A small image classifier, trained from scratch.
Data: trained on larger renderings of crowded toy scenes, 90422 training examples.
Rows from block 9 of a small image classifier, named by matrix and row number. Rows with one number belong to one neuron. Each number is 128 + 24 x the weight over its row's rms, rounded and kept within 0 to 255. All counts start at 0. Numbers have three digits each.
Before each neuron's rows are labels from the 100 images, of 14976, where the neuron reaches its highest value: "top examples" is what is common among them; "peak on" is the class under the peak. Only what is clearly more common there than usual is listed. The data: larger renderings of crowded toy scenes. In brackets: how many of the 100.
# fc1: MLP up (model.blocks.9.mlp.fc1.weight, 512x256), inputs 64-127
# fc2: MLP down (model.blocks.9.mlp.fc2.weight, 256x512, transposed), outputs 64-127

top examples: chair (81); largest object: chair (71)
peak on: chair (31)
fc1.235:146083116156116153152122114118122152123104113139155135149139123086131166150152147111156145123138124129134130079121161141167130082107166101128123138081121120111090134109115107084122114147154112
fc2.235:125102137101106136108129123165131051126135139129110125121111093143150130119138088165147129130124113070105156099147098090107178121152116152139098123153124122088111126178113107143131117124180188

top examples: umbrella (100); largest object: umbrella (95)
peak on: umbrella (82)
fc1.78:065153134150147101105103136113137098141099083153102105066140128079116130144168116087129084105110118100127118103107125155135166099115134159103117096097093133104116135126118164139144123137118133
fc2.78:117162127099100135080148156106103124157123144115131084132128126084106134159101066183106119123137097096143138113094148116114116098140124138107142136128135088112093126138145136129108141158122166

top examples: tree (100); largest object: tree (99)
peak on: tree (95)
fc1.297:088165112127122087108126120164144132126122151131171113109158143119144137098112161119128125141136128137162129145074145094137111147150121138101158109128147128131082134112070080133127168115105093
fc2.297:148170155099122102115101116141164094125150120108142119115121109120123120089093141120110153123127113129109129145133179088114150215135162134121110128152139162113124135099082124127098150162154096

top examples: tree (100); largest object: tree (99)
peak on: tree (88)
fc1.142:093149161141148120109104102107142130133132149117159100108163134102146129094137154148160123132142150100125122163105148069179106155152142127113116106139125154132128157135094113156146173133114112
fc2.142:167127124100140103119098100126155117128171118122102127140132104141125119129094140071150150140160150128140135087132169112114143183114159171129131139133159164117162112087101121141126122145141109

top examples: truck (100); largest object: truck (95)
peak on: truck (46)
fc1.422:115143100177116099119155137125158156101098102169160140143131127105110106115107139093127136119124146163127131144180158119097155104131153165094136141113100152165138144110157107137080133137142168
fc2.422:131123164142133136157125107139116111159168162152112128119106127139082137115146108118130122154114134125154142150128123135135166158141110166154167104092123096106131131116113133130126126118088107

top examples: house (54); largest object: house (49); mushroom (40); largest object: mushroom (30)
peak on: house (38)
fc1.272:147138125151167132123112113136146121105119167097142160136094149121158132144100121131157156111116120130156151122074141113172151108148118126112151127133094181130138121130122146088097089152134140
fc2.272:070101098158130121108145162174122169163119126165162143100149083101188091123130099127083146105166150135157123117135105150181110107145151119137175152106147124143150115136132120115156113109104143

top examples: sofa (100); largest object: sofa (99)
peak on: sofa (66)
fc1.132:112126125079158171102140110140156123138097067123112110123097125150138112132127115140079109122127146113155123130090116137143102154136077091132117133115125139111115138093119103135112128129120087
fc2.132:151110159135118135072092137119115111116114121134061138118132148146121178128142142169105186135132098156077122190124118120145139107123133109120108140124122096133134137168136109127147094157111085

top examples: car (90); largest object: car (90)
peak on: car (55)
fc1.26:122154114114125137130116109086128158173118131113131096095118081145125105151177131172130142134117155141114127158102096155180132148098107148144095098131139137128106107131117096140114131095091095
fc2.26:157140146149101135147108144086083128119154107169162132118122127134143165133115060126128122114140092101101140113076115153093090150135143105128154098133121090129117100156138133125115103116126114

top examples: sofa (100); largest object: sofa (98)
peak on: sofa (95)
fc1.240:122113117130117136106141114118141124161112071131098112090109151139154143110133111110161121134135120128123141143112113140159141166128145101168082158125136161136120168086110089095102112115125136
fc2.240:142113159140100165069160161146131130114143151117103126110140149171134167091120158144165159157116137122137136127142145097119133122127139166171142098128126056152130139122105132162129098065133157

top examples: snowman (88); largest object: snowman (83)
peak on: snowman (33)
fc1.450:105133134143104106111114097097182111108153127110122129150162140088109132121119132161119116114133100109125147187143161170121104172138107150112138161141092154102104110134130085121116096175190125
fc2.450:102099117125090131138145153169096155147126140147126155159080138120107156163151104138113087153112111135092100125130099128125171153147111121075116143159143122079152096143124137114151164135115116

top examples: chair (98); largest object: chair (84)
peak on: chair (43)
fc1.129:124145141151116111158157143172171139129091156108193159138097138065148178141116143116093141113132132130126134138131110085082121084098093154149158116164153104171089138107090186137098117162157111
fc2.129:101092164114138118137097170138152155102121112100118114146125151153094101138128138173087094152103138141117123146106146123117084115104093116123095164122150144137090114111126132127131136128097127

top examples: truck (85); largest object: truck (83)
peak on: truck (65)
fc1.401:094133095080101138116149119163155126108139075088127093138083081146152136111126140129167098132093092093136118126154138153099162119083086109131131077099111122135149100132110136151109139108156107
fc2.401:112140170095139137131109132183158115096142147112121101166122130128135170135150136156131126133132102153111123094108134135116116134103166105188102138124152158137147170116153117136091066104130126

top examples: snowman (100); largest object: snowman (97)
peak on: snowman (66)
fc1.154:127099127123163110123138169153141160113138164094125161089141119131150174142159146133143140144110109137129146162153115120128140123157150163132120094157101197096140133167139144094113174124152122
fc2.154:135109115129150111110139111100141137112106167130097100164099146136136118114096149101147107088132128093198086124099125095124162167125163103110160116107149111130080105148108099132130102117153092

top examples: sofa (100); largest object: sofa (100)
peak on: sofa (95)
fc1.141:130121141167139131111149121107144115164136103154121101090124142143137154128105101133110093138157146117160098137108160122157087190171113097137110127166128170164119080142103103108101085126176108
fc2.141:172122126116157158101126137133155120118128097149079125135159138088105137097091136088080131138130131135107138153109125127085102150141115123152080100123100134167158157084124142138116121103128119

top examples: pine (100); largest object: pine (98)
peak on: pine (77)
fc1.59:181107190148102112138145145105164141158119071129106156142123146094124162162136112105125111140122112144116115131103152104124110109133155138116133141116093124110130116162120194100100167128098105
fc2.59:159124102098100140141132146106089136119093153082116128150159125097110165150155109142151179111098153122107122150116172126106124110178151130097162122179114112156139098104113093139141129112169150

top examples: robot (70); largest object: robot (64); pine (35); largest object: pine (33)
peak on: robot (42)
fc1.279:140138147149125110132151111123108113128143125104125141124207099082094114148124149123113147168089115133111131118084129119146119061153135101121090173123087137128107113129093128089122157118092109
fc2.279:134131110116108143100136134084085127114131128135114132158141165171102126158165137141149159112137105085126083139132141134145124137116184165077120118159121159124148137129150121123153121161208147

top examples: robot (100); largest object: robot (96)
peak on: robot (27)
fc1.480:115127119105153133148111079056129087166125125136137135151177149129124117168123148160108152084128136179116143105144135162130164132107137131106099138151148096105152128148134142106137143158141113
fc2.480:098129132121164127132141132148138084101122085146178116146133174116145120116103100123128090145129131154160091126101102104135116127125193114123158112133079140117137110135123153131100106119147106

top examples: truck (76); largest object: truck (74); teapot (29)
peak on: truck (74)
fc1.476:108097064170117119137145122139146128133092118140140138112108140103160111137111152126132126122128123175132149178114135126167184128102170158160131131126136130142102120125120146152090158113113146
fc2.476:117130155136103150143143124137143106078112140164157169167104137170139163129077161124105105143136092093102100091106137118120108148120105134115120094170105110136125126141141109117101088137160142

top examples: snowman (87); largest object: snowman (87)
peak on: snowman (74)
fc1.427:086151166137144110139124113122104101131120103122128122111175129138138115178104169109118149083098147134129138107121094139100097141128123118139135114158110095125123116097131160111123157154160139
fc2.427:107126124144173133118150107165091135113142130167131142170167143152124120169112147162144112146167121175161100139153125141124094137096161144122142124114113178095090128133127131150159154133171104

top examples: lamp (100); largest object: lamp (99)
peak on: lamp (67)
fc1.135:133163128130138124167118134132167136119134141140096121128121110153136133101106136140140155166137090096130096139126164097190157133152121087145132183083098130142141137114148154149137141149121102
fc2.135:147084109168142181136101107122127135127084092162113162121138103165106116112163089095142139103142171139108142180151131136120102118120107142085117114141140115121100144118184125139131151124107110

top examples: tree (81); largest object: tree (77)
peak on: tree (53)
fc1.20:158137108122101174157134114125109152134113161144166118149131135109128141094119136165143109118129102137100082101123187143133121145164125083107098141144168124135112136098097131136090114054140154
fc2.20:163111076103160111138137083104143128145121116126124089147153134118120110055103166120133165151155106130132142083071137150127118139114138141116147161126138140137048090101176150126098108115128083

top examples: house (100); largest object: house (99)
peak on: house (69)
fc1.195:134132154106124132133160125157152103135073173089115152130119124125132106107146124138145148119140126134144160134100072131129154132109143124151157137163130068111125107092117135128147158121090098
fc2.195:141130100115148128150152105152139166168121138110108149134137144093117159114081089043122094108091108138149143170159129129128100131081143068095133143104134161138081099118085088113153142121129151

top examples: tree (86); largest object: tree (81)
peak on: tree (32)
fc1.296:121181143156123118121127145127098152149097141116121126129154110152085066102153146131109153125100102111121129102074159108108136102151126157120171133126151175086139133138110121157139148113092125
fc2.296:135113112066132131096105107135134074139125152192162127146097090135095134109137160146098155161146134113093175098146120094157093136144182095143119147147148151088127132139151142128096121136133102

top examples: mug (100); largest object: mug (98)
peak on: mug (57)
fc1.233:171161125078116082116165127126075121122112141131163124172141165131110114131114100120173098130134122165118123109106135123126169131124102063109127153172128132172112134132117129083130124117089100
fc2.233:140142127179109120149121149124126127126119118125129166122127104092146116088166113116128123148140114143104110106140102115083156134100111093163092144108106140097070130165105128124141105149156125

top examples: snowman (100); largest object: snowman (94)
peak on: snowman (75)
fc1.216:138150145104132119125140086174129129123146116127138110101121128126148148151142118110117183118137107125148166170094104131105101171109165111122127127136132131107141158137172118133102139140175108
fc2.216:154132145188134122124145101132111122111107140125103151099119163159151153148142108135130164118133158138164117133150128140158111151095122117143111132104111126138116100118094152165165167136119115

top examples: umbrella (88); largest object: umbrella (88)
peak on: umbrella (49)
fc1.208:086125109128134113127128102123110148174124127133126117141131157128158129124157136105156107153102088156160125160122106067100111139102112084131136121127106104117150107107122159143108081152102145
fc2.208:122142167160107126149119168111115154116124128130167117140115143119148139120087117132114134165118176099128143137134151109152119099122127187093122107114156149116092125113132149135165098157114114

top examples: lamp (61); largest object: lamp (55); tree (41); largest object: tree (34)
peak on: lamp (38); tree (26)
fc1.211:133119160134134136128140102094120131155130139092118107103146153140126120091134097061122109157117100130152095111140146102081148107106087130122174140142099141140088097093167151092101179114098135
fc2.211:156135127127165077140149113124165138101114155142126133097118081124108122100122139105155169145135099137072164172127173131117132142131128139107131111101163138147105126143134112168090182130110166

top examples: chair (99); largest object: chair (94)
peak on: chair (35)
fc1.201:161171133104113118171146126121118100131136171116129114134083123088122147152126169133142144106135138155137099070124181147138129130084141072121143122105158139149134188121139107113159116131141110
fc2.201:120079123132163120102143146177141152130155134144127134164181110130104099158128058148146110113124116111106165158097129108117117131121099168165169135069143154126073110147132106145121123125174132

top examples: barrel (96); largest object: barrel (95); its colour: black (25)
peak on: barrel (84)
fc1.509:150158122076144135118119115118107126089086141161114113143108149144101135124149096120168111152125111140161136130065174138144136173145099114116157131100124156142098127111062134119113141122114105
fc2.509:137154105142132124127151067148165131130139090118088126136145160142117128118155126099104150122139089169117104111135146164188147120123123147133109149166145114164102159107118114119132124191147111

top examples: truck (100); largest object: truck (100)
peak on: truck (77)
fc1.324:130119104093137136149135135136174186182133104083082166087094160158120127150140134128138121137138104120168120156126121182162125150120131126094144098110099070113121128123097164149116108127164109
fc2.324:101131155150133146152116141142162160092157126141119104185141095113120189129129151159119108125149105122131137086121165117131138127114166125108118107153149178127130116146136111145129092129152112

top examples: truck (100); largest object: truck (100)
peak on: truck (67)
fc1.66:145109134109119127140113148135115114125150125118117163113123105118163142167098118076147158145132095116136135182108125167127125135154114133119164102149102110127153141163093139059154124148141112
fc2.66:121158112158130112144138136138181126123115116129110123157129129169141182123096152140152154132154115126124146092108138118105132088147147139114136123127118135121120132138160139092082092180088120

top examples: truck (64); largest object: truck (58); sofa (39); largest object: sofa (31)
peak on: truck (42)
fc1.2:132110145098135105118149119122184118099089104072106152148111127120124115151128160136122127156134120142165151121113188104150168113159124137148199126102086161140130117117131125099078119158114130
fc2.2:111137103109116137095162109123149158110131150095169145108115112110119171141129134146140147165128066108139101084139098117149116070158144101140122105153139148149110113161124131141113171105091143

top examples: barrel (97); largest object: barrel (95)
peak on: barrel (31)
fc1.284:108141073147134111100174114107148146101146170103130101112141112088139167137120102102167119116092143101109178153130121171107124086174096143116171129157128137124124124132128111155102114156105104
fc2.284:142102140123172109181079125079163143152091100124115129113145135175106193129158169122102139109139108186093123157164139129156112114130108110128166133135142121173141156103143113119133175145121162

top examples: lamp (100); largest object: lamp (100)
peak on: lamp (70)
fc1.65:143139148109128138123113130157160126111149149101083127090084146111117115097160113186102165161076096124109124091083156133162096094133143128135108129130120116146117118123167121122161125116109080
fc2.65:139090102162134148170131119112113140153113093181120119089161095135118124126146116113117099134151157117122120162129137110175103104124107125108097138148191155102104118152156101135142144126129106

top examples: house (100); largest object: house (100)
peak on: house (41)
fc1.374:125112078127157106114149113145122135169104165081110144119168132155127152144151089130111137147133120121178096100131113112131135140106153142096127171093085106081160090158144134141102136191129106
fc2.374:114137101166156110139139121139117103116104104145191160166123100126121150123144159081121150136118060123163105124144132133153110174115117096143123156149102172161109099112131145118137126150140138

top examples: tree (100); largest object: tree (98)
peak on: tree (83)
fc1.225:114156136095126137127128123102140127110109136071118144090137180103135148114132121095192090176136105085137106126108142116132146160150130134133147109141084115109140131154100144153089138160126117
fc2.225:139129142103176112087165100111150165139138106148122162093100128124116124098137167125147159144162111124109123109128151100138158119159167127118135150131130147152138134130126094088099179139160138

top examples: tree (64); largest object: tree (60); robot (42); largest object: robot (36)
peak on: tree (45)
fc1.223:104090095121175166139106116143125109127108158084170116110163094094131146108154142108150121144158133103130088082114114098147142119160126104120136128162114118143103126111130096179132146145148138
fc2.223:115124173142131139164127093175164098080133132109068161162126138118112118162090113110139111158146096098078137110114132135129115135118111089162096164139126149116130112147099100101128125130195121

top examples: mug (100); largest object: mug (100)
peak on: mug (79)
fc1.176:150133127088140089130133135120107107121116150140133102146162131104147111143133079113186092114107129086146129108128128149090174159116124076147113168154154125138118138137084150115159178134142086
fc2.176:154177109195147152123154123146097099147124074138089138105151119115090133135168089136128165136152170125157111092129124117102159132141087102136081167109170148099059098164126102161117113151116092

top examples: barrel (100); largest object: barrel (100)
peak on: barrel (91)
fc1.432:120166081098133117120133136101140114122104139145159121120154119105115137132139106113163121171146098121143130135124104160150130083155149104135159135098092201122097167121100151107077138134163122
fc2.432:106142102109117149177085124133139090118119108123111138145111148132137141111170144143131155100125149108115094080146160153112122118109145113117086080155154101143130147169172092147114109178133152

top examples: lamp (74); largest object: lamp (71); umbrella (41); largest object: umbrella (27)
peak on: lamp (39)
fc1.443:161111119146124131127125117153111142117125124134098158174125111114115119155151107117145153089124142185142158132149138076171093126148162119116137120150134139164101101121113099100123102159073085
fc2.443:086083107135133124148148120157117147133134124154091125147146138137111134148101156164150130116127101129123139149123083125110099135129096153140114128154180129102127137138126133139177117133052093

top examples: sofa (100); largest object: sofa (98)
peak on: sofa (54)
fc1.416:145138087179089152156140112128148170126145154120136090159109103123124123132121127128135163143144118092110110103115139123196156126169135116136132113139118166164142099128124124113144129120116129
fc2.416:126106123099120138081145145137140114138108151163109136146160125141109159134117144130181149144116127158176148143128123138121167142152135103177121147150143100142128115111145089108090096069099093

top examples: robot (100); largest object: robot (96)
peak on: robot (49)
fc1.417:141122126119130137124101097097143087138121093084130085106159112119121128156146108151131164102115121175156129099146102177141110094093121137117149156120134123187126139131135146110169137122201128
fc2.417:119145130098132175134116142145129121174119097181138099156117140126123110142128097145141139119094109122151144112116113178155121101133122145178157153118134107110128111136145130161099094141160093

top examples: house (100); largest object: house (100)
peak on: house (92)
fc1.290:175119159109141082127153138114116092116091153100111105181084135150110117104121150170163125118152098112178147105134133111184142138082182145116101092108074108133146139137160143135174127149088163
fc2.290:130117155153158135137157135133102150128179131156109163129130140078120101102075103147107066142098103116177086126149172126153074115138147114162100135134133178153075077126105098146139114093079129

top examples: sofa (84); largest object: sofa (80); chair (30)
peak on: sofa (53)
fc1.500:137148144144133132105133146124149142151061126114158048164099126095129088157087132093141180148106134105163146119126119106110140138102159104147099151139177177136111094112173116121122112123145128
fc2.500:132131115161122144097120141118116143173160146149122107158150123162116124126098152140132110148133162123080151150128127072121090131135083129160097114097147124116087111141122103110136088137138139

top examples: barrel (99); largest object: barrel (97)
peak on: barrel (79)
fc1.22:120150121131120132122132105183147113165099104151096121126143073135111138158125110125101134128100062096159114129134107131131173108129091147125188095158107192141116099107152163158114111130117128
fc2.22:106121146152136160131087103113152098167146193104129147113106141132169153114148121098130142089105117141143116113128168144123084120125148107119135125171142113121141183141145100129127142103140144

top examples: house (100); largest object: house (99)
peak on: house (43)
fc1.312:126156107118162139148170164124090131143116135113125123137153142103102148114126111119154149132130088160158177174172096114136152120107133120125106112137143116123098113137119133184164097075121131
fc2.312:166133148110127128118185131138139132154118123078130142122126112105152098095139152094105109108121110168173142109094141146144133125109098137151148160111163119131148140137078105127127176102095079

top examples: chair (99); largest object: chair (92)
peak on: chair (31)
fc1.438:123109108179116106134115150110101185091069159120163126118108111081120122137140086137084166114129121142139113091142118112128145116075161104111116137141151109145106139113133145164159135135152110
fc2.438:056102143109137122134119118087134128113155109136132109140092113125114140125105151124158147120155118056081189147157110107097120134079071157133109175085092168096072092134132128099150127113139122

top examples: lamp (100); largest object: lamp (98)
peak on: lamp (33)
fc1.69:122121155111152134128106085168172130096078142149102130128132166109114151119133162109085145120126147110120102123163139130104114096179145150136119115125173133115152130119110155119130138158081116
fc2.69:172105114138161124141131117136154133124119136169124105147148136146095153132167170098140127109152104176136132149108109120119099071127127117110123152151139133127094163143177130104100140140140120

top examples: robot (96); largest object: robot (89)
peak on: robot (49)
fc1.268:121084148084096117125131098099150173086133172113139109130137135134133138096109142093151141100138146121179110088123123127128138121106146128133096109174116138129122075100101132110128108161142099
fc2.268:128119093094189166134160101154138156074080096143128166139115160147130099147074119120152136136082109139158105122109152147105107111128131098125159154127126132131135090109112131118113118130136123

top examples: snowman (100); largest object: snowman (99)
peak on: snowman (89)
fc1.254:115090139137148105167113096119121107143138118103087159140151131146120139159160130141124120132138106126171115099170122093133123193117107137083131090153133137125132141141169152111117147126106103
fc2.254:141144107128112098070142117129099105143108117147098147142097118126103143163134159137136130133148112103150100157181113101133116129087113122120158082118122153140113125110169097140159144108166097

top examples: barrel (96); largest object: barrel (96)
peak on: barrel (26)
fc1.322:117131084139111131144135146078110146089122131103116097128197124147138082131143118117181129146122124153160122138118107156173137158114141097142144084108126116115130139128154141115122125138159116
fc2.322:103106184153122140156083132109118148145103151140074126138091138111141191148127152121164140141128063143124096129142136109114100141133097116131154117128139123159130108120162130106126102122161119

top examples: car (95); largest object: car (92)
peak on: car (53)
fc1.288:098143141152117129167157154144084136160131094103112134127143083083127135106125150124129131143129109134126143130119118134100108131143122134182110130139169127133129110128137126158167075144077120
fc2.288:132141080141148135157164125140142103138110101090116140091110080146132132142149103081134207091120192121121146163084171128162146131151113108096131122129154140107123104103126112117135138139177142

top examples: robot (100); largest object: robot (99)
peak on: robot (59)
fc1.314:114138124154156145144149138139136112099124123112143067102188090142139134158148166158104184106136150124187129107100112144088169087125167099141147121166129102132169117106094167116123112171148124
fc2.314:121115112122127129155129106150117102092106119138141139161107202142124132112109169120176132129092124133121106149146119142169143126137145135165163138125118158156149129119135118098167122111142116

top examples: robot (100); largest object: robot (94)
peak on: robot (55)
fc1.264:120126145137145129130146114132163090136104117093131098123188127165106106188169156141144172103142123161138131136130119128151152107128106123070110120119134118119162144134098140103161125116125115
fc2.264:097134128079144138096122163182109088125085108178155159147120143119127103125088136085149113111148150160121079167134145121156105117149130170163147148107114146141155116163089103112136108129156127

top examples: mug (56); largest object: mug (50); mushroom (36); largest object: mushroom (26)
peak on: mug (40)
fc1.393:126135137094096132116124105098126156102153139135132092144114150113105143122140092118137136139101117131120102125154089107113152152071123057119135144147106141147093123124170121138169124135097126
fc2.393:098101130160122108162151110098123164144154095168155111096094130090139121123089103151138160166105134102119094125127128135121120125162145182095116107065193123105120115123128109082117140143155106

top examples: barrel (99); largest object: barrel (99)
peak on: barrel (82)
fc1.371:129156086141159103149097133101163136129130094154100140124127125137124155140161136080150133106150070151089121110137124170135158149109119135179127153097087123146124117099130154113103105165111103
fc2.371:120113130105167094125095087169141126140111103146125096143086139179137126129130159105142131071164135104087104110132111141153140131131142107098107147164100094158121133128117160119122114126140135

top examples: boat (100); largest object: boat (92)
peak on: boat (32)
fc1.454:110114124064107093155162130129153127124061123127140151112134169151154139141140114116105141129102133149154144150105119114123136094118152127155105133146169104099138127103205112117150121093126110
fc2.454:099151137149100131172111130159143144130145115121111150177098163109108146130139151158134134132133141139173142121143153074155159129164095113158101138063143105136104139137146147109135094161177139

top examples: truck (100); largest object: truck (99)
peak on: truck (80)
fc1.349:096138130128134157159177155141132138128138109116101150133098107145142143163088174119111151109129112117158137127105134169140092139121113093110155106134105141133138135119073141153150143134141159
fc2.349:092110141162122143179094102121136093113132119113113114187125124103095158180131100154109090160148110107131146093113124130142145136107159134123134142152144163138120104109126134109148073106136138

top examples: pine (100); largest object: pine (97)
peak on: pine (27)
fc1.335:149139109132126135146151101138172174140166195159110146111154136158125124161124162133148144108131087119179094158129140090115127124112118153137171098149150165153134105124149157145134159109136129
fc2.335:141155065097079116141091162139118135139097178133141096108117107099128111137116124106163117099100120083083154124155131128168117125144167156101111115150138119160161100120079117130109160124175116

top examples: snowman (89); largest object: snowman (87)
peak on: snowman (65)
fc1.89:127114095097112145129101124122121062152102138106127122155128107086141126108147140126129120119104097136145162105169149089108119116099084134158161093133139129143135108117118150139117147167152119
fc2.89:123104137147103115131066125159136162102109139184132095082168168100097182093137125144118120133112136117123104132145151151125157174138128123117118129096102149139133123128129120120129169132158121

top examples: boat (100); largest object: boat (91)
peak on: boat (48)
fc1.473:114118119129134150146097117112147083122065106106099173104144131134117119123117170148156104140133168143175104107083103158135140098151100122128099131173165101134117149115138122113079134137145109
fc2.473:107126145082116170113097154152116110156157163091135114138102130141113133124140123100099107126143131128121094079142152100155145097128129142135156124136131108110132147102112098109162115173102097

top examples: robot (100); largest object: robot (98)
peak on: robot (80)
fc1.269:128150081101140139115126117133062117145127170090146136093163128126127087187153146133143155135102103124151131124103123111128154077164118164124105139151136120140140183144092165127119100120167134
fc2.269:115147127117089120102114135130100123137087153120080149137105159141121119181090130133134117119089154137104111093157137142129120089129146137125137106112124175129123109121151089094160105144158091

top examples: sofa (100); largest object: sofa (97)
peak on: sofa (89)
fc1.215:167155133114141133131119096112126149204098134144101093109084069130119122116099150123108143104113153111140130104102151088127110144155130109172121136074128126088102134102161094134142135170102131
fc2.215:173131173126145149102153128122131135147136143147133130144146108138114184119135115111136171142114110170152108135113121125116105120127139109148150161118153153153178113148126136140081181083115127